A small segmentation model, trained from scratch: 203450 training examples.
Rows from block 8 of a small segmentation model, named by matrix and row number. Rows with one number belong to one channel. Each number is 500 + 50 x the weight over its row's rms, rounded and kept within 0 to 999. All counts start at 0. Numbers have three digits each. After the name is the row's rms in percent of the matrix's.
After each channel's rows are labels from the 100 images, of 14848, where the channel reaches its highest value: "top examples" is what is common among them. Only what is clearly more common there than usual is listed. The data: small charts drawn from random numbers.
# convs0: first 3x3 conv (model.decb.0.0.convs.0.weight, 64x128x3x3, each kernel summed), inputs 0-127
# convs1: second 3x3 conv (model.decb.0.0.convs.1.weight, 64x64x3x3, transposed, each kernel summed), outputs 0-63

convs0.16 105:439508464630436520521305450485513505550503497463478575468461387447502597540505492492495508490471445665397400498477319494576494396516491496461429508520491485492506322424514502488458376450428492504483500493495487487492504510504487510518504509409497477512493487528523519492487508556400519517506495474523496496492480540483564505507489494470496495503504505490497498521521492497514483449510
convs1.16 119:505459374489474497485498657410576603456470569512503505494514481474530446501497494513433450488468515512507503726454504392455513501507498528513495501499502513489511520501499488499537495489497505
top examples: horizontal bar chart; items: three

convs0.35 110:483600485509465416539506418431635523498496460460593518508484506591512530568491515473674393522457457532463518464466480344465506530444472487465500517449619490534593514487508673503501573521476504436539541447524516505443542511531500434511463487505519478477449435515491518498467471525488570498507483496537416501533405425500506486478502528491423495544500538493572414517489493443505536519457
convs1.35 093:504489509471550433444376477500474491471533495448426617475448470487487452335486469469548485488495576558511454481527510490461550497414421456489512541462452420523575473477511515397519569537500511
top examples: pie chart; ring chart

convs0.43 108:494533462497485583530528483568502537483499448396533519505460528596473535552299427461464452471448496511466522510521480463491463413418466502488475351384388522509567519465460588450467518483487450473483506508487458520484471589467596491541479557507496516488436506367516565542478503468539587497509501407533506534468466472433455530561476533478448488532481468562419574477462482485455552485475
convs1.43 088:604452508448368521539520495494515515548529449496422571559447462467521523559590439458417517571486502466536438520529554566534551482557497500486557594435542485495531500534409428504555478424518455
top examples: pie chart

convs0.36 101:420394487467480469389499476515575561623784529601521543554481478394461502460510556508464529534408468490486432445458456330452466412551510457460500424423479406426476504480468441468488488473465506540514523528506486533451485507490489507502546511497496538486529511504482517509493467518491539466468517515534499459523499519544525517524472528519478498485489513515469550485484459497501470567527
convs1.36 128:389436486472405499498536470482527492529538447487480493421434549373550494422481474438495502483477515481465504511502655480496456473556468456432408523543536483459505499382503478494444486504476407
top examples: legend

convs0.63 071:385482439550416543488510413424554392543376554473457470612481483452523564473506499473479475331517496560409492448505466518547492497539456529457569522560519484438559536377514453498487516377494514560487495442436525497479501476568527552514469515541495467489532544523434455506519529481483511525465553476443472539483500601482444486475532488520505445511363507481527500449558513590588449516505
convs1.63 077:534472626530509571488574499472524601540505497465483473489555443488547546453471518539548588469419502428504536528464460513554456501406474517541588468522457564414428490526428514422447473402519542
top examples: horizontal bar chart

convs0.49 099:530447466494485522479487373529549521494493479469551499465552469495599544536456444511500516483505515546479536581451440509532393483483465480447529480442523550515507621505526483457558494526445514616245501517552516538471481508476486511470496515536522450453516554464542561438461444463544555505533485509571557486485586477496396529533561511565576480465537519473483562442432453470540401574522
convs1.49 091:490541479482513452533510515493671514518475521442513461491530498477493485561507585484537499478481502407478442380410457498476385550555512509462512428462487495421549466543419524472573397461492514
top examples: horizontal bar chart

convs0.44 107:499484519513519501425481427541390572515369513547577480478517522483397392568549533520586688587507514464497463599528447549521597511524404520531540485511489484534399502495536451504567357464517577482571415424510520565496539451494474507533488478548455528517537433523492495508515518481513494489505544529506502492493517498483479516554549421469528453582529506449514559459527486486512557509583
convs1.44 094:478544484407576473501466519491475506505513483423529621421454457470519516561436503506523488521506530495530406525495524517506514436534682567489467496502486519615522501492453499432531547418535408
top examples: pie chart

convs0.20 099:620429538442552543479491430496439576509491490484417518609484340424573558506491492445509469447523517388549567539492564479538521552534407495470459505425499472515474487492434505505468417399586516486424445507559448488462525516486483519560514482509463544570540513576548550511476552529481521421533580485457524530418570531467468538459524542520547425509586473477503553448557460473414463567466
convs1.20 088:442385533456526442481478521396467538545518456676545596530494440467473458519530606514541372493522501490503482457473465461520471538533499521504497464445412486518545538511478473471456525491565478
top examples: stacked bars

convs0.13 078:480467588494504448451502461440437525601364471472513487560507500404521510495476479438439541455510521516502548520532508491568535480446569573462501536469549493498474546529492420479532545450557419536327510427593488539373489475514508523464495410492535503466524533504484528520393440502485658421536553485607497486519492466518454439529537482490425471527605516463547533471504448490493491555464
convs1.13 082:562487483514591471591584535488564487439476428453528514537584479394523518491530595546510490499461555361464498512477419532520445507564546517446483404499561479422456490522452510472472491539446449
top examples: horizontal bar chart; heat grid

convs0.0 095:483456510515496546480522479505494533525497499575527484564484467471453527564531511527547429664530499560546467562538499388480591488492523428557513565426467506577661457498493269547477537520506515536361495524511539488494516474528544497480518511526481512562523527505491541484466432520525531417520493564572445468492572526471510470467528478466522451617532498572519499486513533491515448491417
convs1.0 104:448463544459607488524448397507457452536530476561461530484427528499433541593389470645421471472481471464485471494531457489448478425452503481550461536592457518504482559568529466513515454524458469
top examples: horizontal bar chart

convs0.10 075:599551528564497542679468513433517507574431625484555661341480497491506499462481483558479499495463489523455488501469455561485469489505443509571507460645553436519419539491511463492489572472459487499575484570516491483451519485516419476521425544508519481454479503524565508429471485523603527550521484502522488457473444424534488595491524438519472472494576492578531467520521486482545487511457
convs1.10 116:421541441450494522451488438535427510556580440551501536436543507496486476449475521506485516395529466463496497443479428574436546506396470443507530418469436433464448442489468515491624467434480587
top examples: horizontal bar chart; radar chart

convs0.62 088:506369516509482451633483630398438497506519484527420521462467524488550503441478464440451460308550484509466408574488516469451418453528489502535519447467574524441572555493525430485484512460514515449558557516509504521477530460489378467492471487463496501471514436527525507490465447480540385426492495473560430468584432473506527490478482436498573487524472572533464487540523500510435522493602
convs1.62 089:552524450535524543406617538474470510459530507437443449505466457576490491434483433516502488378466460609534470471543420533534574449567482399485522504514548461546422519473460524565505510426540509
top examples: legend; heat grid